Weights of a small image captioner.
Data: trained on rendered dice on a table, 55.1 epochs.
Rows from block 3 of the image encoder of a small image captioner, named by matrix and row number. Rows with one number belong to one neuron. Each number is 128 + 32 x the weight over its row's rms, rounded and kept within 0 to 255. All counts start at 0. Numbers have three digits each.
After each neuron's rows are labels from the 100 images, of 14848, where the neuron reaches its highest value: "strongest on" is what is common among them. Only what is clearly more common there than usual is listed. The data: rendered dice on a table.
# fc1: MLP up (encoder.blocks.3.mlp.fc1.weight, 1024x256), inputs 0-63
# fc2: MLP down (encoder.blocks.3.mlp.fc2.weight, 256x1024, transposed), outputs 0-63

fc1.606:146144128174153132138172147156151094112146113142149103138140095158079102111084107127173108102107079163108133095060154086120138122146103117156129131149140126155085076179143134127123120125151158
fc2.606:148177207130125164167155113059073095115140102151141064121095146089175095090107117143144174105155143132120086110136110155158177182141095134188146118121148083186112122131126094120140162139077095
strongest on: six on top

fc1.233:161112125147111154131148099192137159110121140165085172142133155121148162089188053223080130106181121137091129165126133072111140164161105186111127117092158145100088143122095184142113138142170173
fc2.233:077189082141177113113071118140115162123131147095032113130077163156113120123146129157073151124171099108111105129091132097172105085157138137117135126115130117146144139163088111073100140149179189
strongest on: pink die

fc1.766:192120056155138153134161150127013092122079123119068112106095096112106165070111142150147132168101092129134111122116151174142084066108182149120130131157114128150147145144114095140098113077103112
fc2.766:173100154159170150150176113119095113136189135155120160137125171083203173116131138139080086130135150166083122141066104117113186122078177081056176086189168139128108123141074181085120085199105114
strongest on: white die

fc1.120:113083135131081116126179120091115164130117122125098119155165171154146095078124078160094152100121126124118197145127145082131106100210161123150147103137170124168117138100196120118169136078141121
fc2.120:111110088139116185189122109095119117137128087105050140159153104124148134117130130169121137121170169112146105059151096103097075085121179135159085114119143149168124153102078147133100138130148132
strongest on: pink die

fc1.322:180143145141148112139168049178118112140135098125109113184067113116100181148158118097101126097120116122123144132083104109146195139091111148150136194157120142134154118150109126180107156116137126
fc2.322:117139092160129145086090082144197133167184127123109144102103152110121068136111187098099163124093082167057146133086094163149114173133164147095173105073070138078120135177108166084123109108148113
strongest on: green die; purple die

fc1.345:086123078123210146098162112149088160047084109132120183102116084145115137123053129140124164127149121130117150117179114108178129157169097113084137134076162102116113077131142128099128068106151111
fc2.345:142117139098174126136114103064112125090148130135123165129157132137111119118126138113173096078114147074148112142157179174145150184194117210124113113089148123176121157098132105123181031141174108
strongest on: pink die

fc1.121:109116094111139118098129184105154107135127131100111094159071147172149096125138124121111129145155089225116109140158129071099182072119073166129134160165144130165134141099131122163131116131085131
fc2.121:130166115129111177165128137077150191172125194099138131122108112145058171134123087115103087168083126151124136136121130176151106132182157172089108153163137179137115087080160165104111189161127140
strongest on: white die

fc1.578:108118139104117086138155086122089155085124105077158135049110182140066170169128167096106162125142131145201123163087155164119081154139107086082142162114169146127214118119108165142102109134115141
fc2.578:104211133063133149108111150176144165099116123093133158106145170178103133139094167088104117106111095172146087127112198128107144132138187192119124144114087099101121135151093133123148087143092116
strongest on: purple die

fc1.181:108128153147139117094162155188104171131126132092100080141155086086184131141193159101106175160098146154181161094206116093096133112115180168078105152163130130114142092147090123123064069138186129
fc2.181:126121068157118115098144166128100115107093108171128111178140069075140080130112131156149119121098112158132095130156108127183118116098125133101159140090126145121144171142101113086089122124113139
strongest on: white die

fc1.491:099132154132145133087094094132171125136111170154159077107123134146167158130145082140106091130154169111173173110055092145140143085120138168138224162196142096192129098105119106203159160141169111
fc2.491:151131066145127126172053184112130153136121087130146184127139149094158123135116104158137166097088110154115120133141139101147217180118195125131120126167097105083162131090148127119153156108106107
strongest on: teal die

fc1.366:167156092177087176114106121185140112129126144093133170111155164130121142153161130163123114069087034142100188119131104153155124145121113125131119160128158118122115093108188175115162127122097147
fc2.366:144098125160077163159116143128109088095126109033168163140117111094185119102124116190091128129115075127157165133133104094164133080138125097087125144109140096102192104160124077155130084165091182
strongest on: red die

fc1.663:092166150160162096184164103095131104126148201147123139151172093106130118094139083097080106111205152149091177148144128180172143099126096116117209109099118138164133129132119098133128099103177150
fc2.663:101113142112164133095124133111069074125132120157159152140107183124147128147144124105176133124116149203073103145136202150138117132178089136094153202133184118150122136096176085165137089099157117
strongest on: yellow die

fc1.291:168103134099140193096120148132125159141083130131137120142128180078126117108126144063160083106132154118153090104159110108120096054068080106158166197129111086138136151133119091132125167134202149
fc2.291:105108090109084125135142091117121181182116148101194166120143136097123116113111147125120122160103135173141131136151178112125129118163169118094133124178078100128116171142191129110147107141052127
strongest on: blue die

fc1.400:148116099122176117138128166066146152135120106176117167120153125151148156130102142061124135159103068155131120123113104143109090127111135146106119096138115098149109174132187132120132181101116111
fc2.400:073145151086135153131103094070101096112105102118189134126127167080099119139105162140130166130121127166140121075146095168139165132106142168088119108145119072177131168171140146134151174101126104
strongest on: white die

fc1.542:132146075076064136148107074119087119113149156137147156089097131134083132141062140164142100099134128127096127156152131124139096117133077162139109119176130165109144072105142131144091132110084156
fc2.542:110091155111144128098092113204133060150165164171172140073097119125126110128141100179126122108149158049126127146172124154216185182109087102119121119126138145101132169088142124128099075105131119
strongest on: blue die

fc1.317:153094115148062147116173142182059076120112181100163132110142057120159146108127118088165144133147163052107129198150128092095166149110172100073159141161150159108153132201089149093127132109189165
fc2.317:037116111095148094112209082143113145092145090088124143076175125153089144137117182095096131156156121131115067066131107130154070111116106128084143111095089106073145176099118090093067069096110146
strongest on: pink die

fc1.234:104162119106144113149145088176175204145177152137146101136115165129110134134154157139124135150079085140109134127057122101111104128147118219143084183170134150141151129118113122174135117115165096
fc2.234:135187105185155138169032115141077171080121148112119113158101163148152115147114127105150093118108180123129153143171154140127133145140163167139132124114155145114118133166165145103141106107135141
strongest on: black die

fc1.107:108237073162162161164119115078079125107200191134104144120182173089116145078126168190097135145168105109073121139139188166118140111128142127099111097140077142116080107116096087136110081098156125
fc2.107:115110172162110159153140125138053055109094086112157068111194090139141152102074096129102109133146162124138184123098148083201182143134102135169129166078080144134107117107113148106082101151108172
strongest on: red die

fc1.271:121154092107112121081131073123166115068124115183145158141101134164085200127098156125115082095106087111094122174131202163082182168143145121135086136165118127170083156153135104110122118182111160
fc2.271:128110083109094136148084075127097093126103107108134146109119151150154126118178120062115114144172104126164140050162126126125132181082111080155161093174118122093114133113092177174186068135127110
strongest on: blue die; purple die

fc1.311:146084110090108157089109090138121169187135149173106117135135138141144164059148156143133145085117072082138085119123197154130122174113165143158149153136116101120166154131165100126127149129182137
fc2.311:160139125081117137122113189157198146163061168139106160166151093131172132128125164165136137080111095167081171098115086177165103187127122112105141102123167168151157168116105137160123133093113125
strongest on: yellow die

fc1.299:124135053121111159179152182140127129167145156113118096086118086059142067109148079098096171116129107132132103153128123095120150116114075135122132137116185139142110115101097147114084115117091128
fc2.299:111079144140109155023186114143098110103139157164133136121144110111114111105140093170132086164043095115136193130158127093128143098203124153119137138151126116107116041094191140149157084172104144
strongest on: one on top

fc1.660:148129098084179094160146163196152134117121090158125118122107135168087118123170113109067114182098107166141089143124140070152145111166085133155187175113118111153144129165076173161083135120105139
fc2.660:167143123159164074167118078132122133139132142116101133116129175107097157087086123061147136122111119161137140101193100072160180184134144125102179105140130103082101174128119165136134089097108164
strongest on: black die

fc1.33:125180131155143091117119177152129144118103147153133087132210135101135100098108103120103134161147152155140152110125161168122144178140117143096145169141102109091140106140082150206146164177137102
fc2.33:148136127118082119129112125077123166128133145116152135112099157096161124140148124113135157117157146132137141152132094121095133114164115149092137070193127153156105086116196183150154109076129159
strongest on: one on top; teal die

fc1.447:151120161137088199119065151142171094081176110090116192131124104110154129134124115169137105181098121142141134095165207141097113150139091152164160154111155163117098132085084165101138086151136116
fc2.447:171126108108055122117171164165148168074119140079123132133150159133137215117146130085151119114114096113082194144131114124071090102151132187124136124108120088164114144124109151110098095132133137
strongest on: green die

fc1.306:106148064086174098131143097142074136148134120156136089148153114135088137078089094084142142102163087160133101120123113091092147064148109171078139088154076118143072144097120108127113102192128113
fc2.306:119104209119093111097115144123121146144115097168198117109207143156155090121134125108153146123135199113168069139103091115125182156154117080088125161133122126120119120104167078139073117130066135
strongest on: blue die

fc1.428:083204156092176108129136098141149161171118139158105110103150109172090136120150109141141144068120174138126089157111084145172143141090113086180170149136133138129116119061110035160041099098066180
fc2.428:055203065126118109088119163091125122136153098113097137154171105140128073125183156096159102101166150158119125100099167138134121152079106139085137165138105116113160152175197063159115098134079076
strongest on: orange die

fc1.477:120148128196157084178125163129114085195201125114086121104152152112143140113147094088162183132183152166141133139182118070092111091133173163136136132157123120160171095120158193114130066128093104
fc2.477:132204112122125091106178140147177172154190119161161096139147129103148148120136123108165106186128131143135080182123138129126140097118149121125146176130180166180077102121185117122114129122113120
strongest on: blue die

fc1.609:200119215173152125119165144126130132134086125123114104154122159146150168076114110162094154125112137109108203149094104085096089132146172130093108123164093132114118095121178136156152131123131146
fc2.609:097156117082138180082153158109090176132123116090134135159117117100153120140155143196061101126135052169092094117127135132111083110110137152121125107117136182163183108140131078096123165106141150
strongest on: dice: three; white die

fc1.664:158095115121166117061145141138090155102140116165121149177095126151107151110156155084148128096089138131107104151116104096116092037085111080071144160130166139089113127122101101107140143122147093
fc2.664:092146130194127080108125060086115122155099104182131152148170128144161130068122170190088043179185102186192131128144124167122108156108144085118127158109148108142118178106138132096117081216163159
strongest on: five on top; total: 5

fc1.449:087112124118172117110145140137164148098138133114168109135101078139124156083165032104085080157160180130124088169102107147122122156125143090108066174094176130142166118099122128163114146147117060
fc2.449:146104171143098104114094094093088118105153144169108110118176146082109090156146161099140174114080105103124136115081107116138124100129151122179060112143101103134096136139151152100128144121103150
strongest on: green die

fc1.25:174162145140067206145150171156135125129108113134147091055143119151107101106111150069120136127067143139168111114127167089144026156169114149147086156167081070190092104125126115150123116139144127
fc2.25:060087152105049135100125133079130165117101167123176093149133165158132174127120098142131122130095134115206158117154074074136143148096093142124073130098061125126143171127111081122223114170034150
strongest on: green die; teal die

fc1.266:140124086128197138149109166078130095079137144178185091120135082128163128117087151109130129155139097166148068099175126164142085100097136146123113160199075099184139114097108091116088113155125120
fc2.266:107103110120062125090152137110186095130143121096122143096144145081122102076158148095117090127164125165145168190135155114116162131123065142135156165152087121181082141181105109175123112086079093
strongest on: orange die

fc1.47:095158115108128126148153196166110114080125151149165138160124159126134116085095104128121169102147164153151120139151122193202075103114129182102118105092049075116177098107085146160146166104158142
fc2.47:081090104157108108108147067040112093107116148188181110120168159142152136134155076101207135081137123148090150149138184138184173076124146132201198101123090129120148120114120085126167163124123138
strongest on: yellow die

fc1.502:153100073120134108127114140197154129136122131085079136136122126143115195146157127143149114134097151140151134143141162070132147120159087143098174200160161144147164106136199111121082137113131109
fc2.502:181127172095145190077203139095156125147138172130119119091117153134169132101152098110165118053177164163160110178098153142112149104073164167124063138125180135159118133118116205127167119142153131
strongest on: pink die; yellow die

fc1.65:170103185140132117122174125125133078113144158099161120179087165165139154124110128153085124173131103148151064080064121129153187108074124160125136151162111141134169118093140105175124117123134096
fc2.65:093127101166132120068090149090140135139119113121145165107118151174088199193157123109155092139092122179119040169144094108095113132189118140110206120156116102161108125176168110180141099108132149
strongest on: white die

fc1.582:161163116076027108102148076069118149124133130155103151091088127094172096094120122068065103076099180100163144117154113124132181100197143122112145208129195167121138138142105182106131147174128144
fc2.582:118046121126146157065142144166149099092120161093124142084164087130179143114130126167112065166114109170124090128118207167143145091148117131149171153192164120092140121117098113089107132142096070
strongest on: white die

fc1.1:157102175165061094096142129151108083147099165128178103103190130161118131129181142097121140101155184150127106119161163143097121099163108100116118121171104150092104108096116184155171170154123175
fc2.1:113154175108056094101133143158135102125172080178100114155159137047137153074121146100098150111064147138094089090130071165108120089082166163170145138105152122130169101166130125097079176156138120
strongest on: one on top; white die

fc1.637:139098150148114162166181129205137149107126124146143170121130102113124118086182182123161099148151108156165089115137110099184137162111119153106091073095157103105115079154046188123076166114161105
fc2.637:139167129052155115175152133204161122102134086143119103162098121106150142124112171163109140130098166119130159130077125108153119109166136150157156102114100089105128147106105132080082186071176169
strongest on: white die; pink die

fc1.376:079143088102146153148127146172054109132133125105121165114137081122114152103136125135097078126142143102073065128141114158090117175062165186103122129149108137119138113094092136172096085098116108
fc2.376:186122160141104096127131095162064100159109144129113081139157121108121120156189116075112095196168130106127116134120121062118130147088193118137188166137117089058140101152157077146124144204110136
strongest on: red die

fc1.91:162072082131125199116121125132130088135121119167147133132188135079089165120105109045103080175151118123087208176124126136176141148048111158145157172181096105107111137143069164168098107163121148
fc2.91:166084110112139131123154128139136062170150104137158153174131153142138068093143121103128134117099139056122159128207135157100159099114142153143155156120147062127099133104135152050111042179052150
strongest on: six on top; dice: three

fc1.163:132089134088119136187087110127084112135195193194218135089158144076115092133138128116133138132115100130126153100089092098173174172105113123122155098122174132061132142140095130092154097104114121
fc2.163:164189144111158160111109110113173125132122152151110155174102120168114164108051099122147090115094135085195132120131106095094162182125107143090143085059193175149068144117130100158134146120153135
strongest on: black die

fc1.589:158159078099069173112147127125126103127148170138163176160116133115123146119082144155151097128124212132146125086136147164167081114061151099163083134140145137114139155134098125096156161148183185
fc2.589:163145110081112117126139117115184104133093132100133100099069101099125141110149160186100177155162122076053115113163132172141107149084147105142155082140134120090146187133129149153143094135132157
strongest on: dice: three

fc1.3:113170068120151176139172109054160107093131097128112172133154036168166160127123141138149107106113160107094139143112104173132135106182156092156196111154100097129162147119178072195119087147148130
fc2.3:146185190093181113092102188074144137096129119145139128079118185125124134146133163156128147170150116094118132089100135130132138157147145094155177135220147127147116122145168085115073135149150137
strongest on: five on top; dice: three

fc1.507:117106114099146139139171156047149108123121157172150127165169083198153177134112135123084145110161170117084087133125145146146138147108164154132128097188132097173131087177144141107098145063122137
fc2.507:116107112110113082138171125117141082106120175140087150158103141139137051119088170158158073068060156080127136160113097135078101114114144173143152141126099131152117128093093142175078148074127155
strongest on: purple die

fc1.727:101173160058122114204162137169073110133144149118127119176149111172139063154112155099133175183155180131172084114105213131129191097133085152132118097110111149085197101139095137098161104133114153
fc2.727:105088132111123150086152173151152140147100103095083094124174082083106137109096133096105113129147133129080085118146145068108103113179110078085133127192042167128116094161166144157081067110210127
strongest on: green die

fc1.314:192124120087114198144071087140129141134076124188080130083119128157164129107145129154146116139137140151119113213175168127106088157175091171107092133116158179123144180157106125071151192163107158
fc2.314:099168165122088148181115117202132105157160153095111139112146090140178179255152147110152149156093198208104071059138122113062071131074107163196093148131173184148131158107146098087095154112139091
strongest on: six on top; dice: three

fc1.599:102085083067164122160121070136145121111183102145156143162202169150117107113116106068114175170106123133131165180166108091133172120139154137128124056079165113072099095100121133123102125113178127
fc2.599:185151118112166089143106139146144119174093119158121185143098161148149084057157109093094118134172140092103103096121165169090125190132137110145165117136094122137140135118124154144093118101146131
strongest on: dice: three

fc1.577:184091135181077095069159127095109164125081087094182084158158113145143121054125199137128082123111111119077216127133151104141074144142125167079103130133096148127159110106178097127141152151150181
fc2.577:128137113108147169107144109139105103179149160173112096161117132175176117099166150087078120095101120118126192146100126101128113083168147155091105071133157038094143142123074091153123106182137119
strongest on: green die

fc1.661:130151110143167172130133148128127122078169174123196106075121147115140074135151101138120083118119145200148127126140101149115145142069112079092143080105121148066090144078132134116140085128158109
fc2.661:176152126106188164153152154149121100168165106101136108094042100112129171111115126091065113146103107128168140093104146078149134116088135075150110104098096088158182120128131137115148132120127128
strongest on: dice: three

fc1.31:106116215097148183106107095163090135090102139166143132170139119136102123138134121148105144101143084080135060131154104131058110098180159103056140031132104097071102158170169066126116137096105075
fc2.31:116193141093175099165115175115119182107152112148131168146104198146126152094101131149125128140120115227168106143081120186141148186160147089130180133076110087159147156139109131105089118128079121
strongest on: pink die

fc1.563:102160159159114090168147161137124123077121124091106169159097159078129185102125168192123121174100154150123141141140087151133069131142190064171123154171138183146088164076138153157151100147144154
fc2.563:122149139143148131147078189146133055109132092085104163210125153109153100110112178118109137138176130110112149091088186091085126092089167123126099106048184161123184140148118127103150120138096155
strongest on: yellow die

fc1.451:144133112135151129076116081155118111094189095082137104164120132197085101113098185147111063106149121119150078129122158085093171124094107101082108100156139122101083130100133128143090121111096116
fc2.451:097165112148108134132104144162122090129166081131140112108124159118148096143100190159051114142104121212128116115153142157178133138135122095064133122129125131099130134073105151186142059150153158
strongest on: blue die

fc1.519:176133067209129104069145112139131135098020143095131172117181093114091170085206117122143104116205121114065170137111179103139123112136100166133187079119113138085124118135101117151124156182146151
fc2.519:114081121153155129169143123106137053130160132120124119098140116156149137123099111149158067078090143121095110155130103126136088080157214151131137109102153077093208145113116103071141082146131194
strongest on: purple die

fc1.399:142124092069111166127151124136133109132136093108170152128100170095119110129157091109103102138107111142107150076171147114181085179139096086115091210094164168177100126109141203196138157082118106
fc2.399:140085130131081123094127153119128171146155137106189116133097086074121161102145116161057108131131095145085173188112184111130109068072161103144125104112104124083124133094132099121107142117110124
strongest on: yellow die

fc1.274:098087083145114170152089104096094164164118157159146150107109115202137115081119140145114087093081142134103158111135142066133105119105148117089157171103176125121082151138167127130139137115158121
fc2.274:131128119080153172140134077099172037156091160089151110101157120112155151197153112143093149116108102148153149092114131141147159176161141129124064111105082154062136136082156151119141194122067115
strongest on: blue die

fc1.189:091116109112165149133171144115124151146139078128136085113157151106089140090140143145145165164104112101120089165098117142143145134124137102128137112151129199156136118108103097142102190130124127
fc2.189:096154055133093134170096094127102155128116087162142114152158117190140127134127108168100086147075110146148162154123165113134102136174114129158175219143151153115130185184122099067080090089153117
strongest on: purple die

fc1.682:122130126087163155175147118119134126182109115151090128113171091148086091081124134089187147133129113105144093180096152157116209186132122060105161159150179129119163073107150178131146129086108131
fc2.682:130123169142145073073095123106138105175121119071116088166138146078116153124118098102206175151177163101094122194124129131147107124108177060088091147205157093141129092123134069138128166134109141
strongest on: yellow die

fc1.739:178155124109151202120133114211071126121100124142103084095131159141101134153034146186186170151153131102140138106160130119149069153100100134095117074076099113059143122134177198180087143142134192
fc2.739:097149175091093158083096075125122097173187106193164099118113192131131110093154154131124121098167090095133101061090139097160133126122174151177142127138093157038141166156114190122164110144145143
strongest on: black die

fc1.387:092113109147116087173147105158128127127084080143071127099139135130155107097111138080118146117139160165082130165160124102129107122076176128111088085103107157113119132166153095157148090101187061
fc2.387:152069163080156102146177158159143140155133200190109150123155165125148118085172126106093161165097132151168154109137105127091109045146098101087151137180100124174118127121131132131145097111140170
strongest on: yellow die

fc1.543:104084187109098167090103206149143117109179109079086180048148078149149124148107084175145112116164134116145129133104179105170115121097111103049124123146195161093138126104130134149077113140107156
fc2.543:096159151112138164172108105070083122109142091139113128175126148142141173122160098183141128141103119152152076094119132149115116106075155127113064157088165146119192156156122130130145156143172114
strongest on: pink die

fc1.653:087200048111159138165150133179123136133117163103093129136113179120085129148113125130146079123085123107173105124115096173144116087101132108101091138147098151143145161135195090095103163195066096
fc2.653:154119156123120142199138141131109120159132125124144089107065169082113133176150108164164145156125206194144166101125060086108201140108164076147129114141129087101089137142113102108083086157147145
strongest on: dice: three

fc1.177:150129171066076186186066074136120131094125105150148105115115072143142116139115067159127164112126093150145153137079162129112104111161115161122133100085173138110136151067089064148203150169169141
fc2.177:172117086118126073093122128139150162108110152140107105119150123139192122093145158105012148126205129113072113097155112088155043130111115086083132122115077170137178109184107122128092117081144105
strongest on: green die; yellow die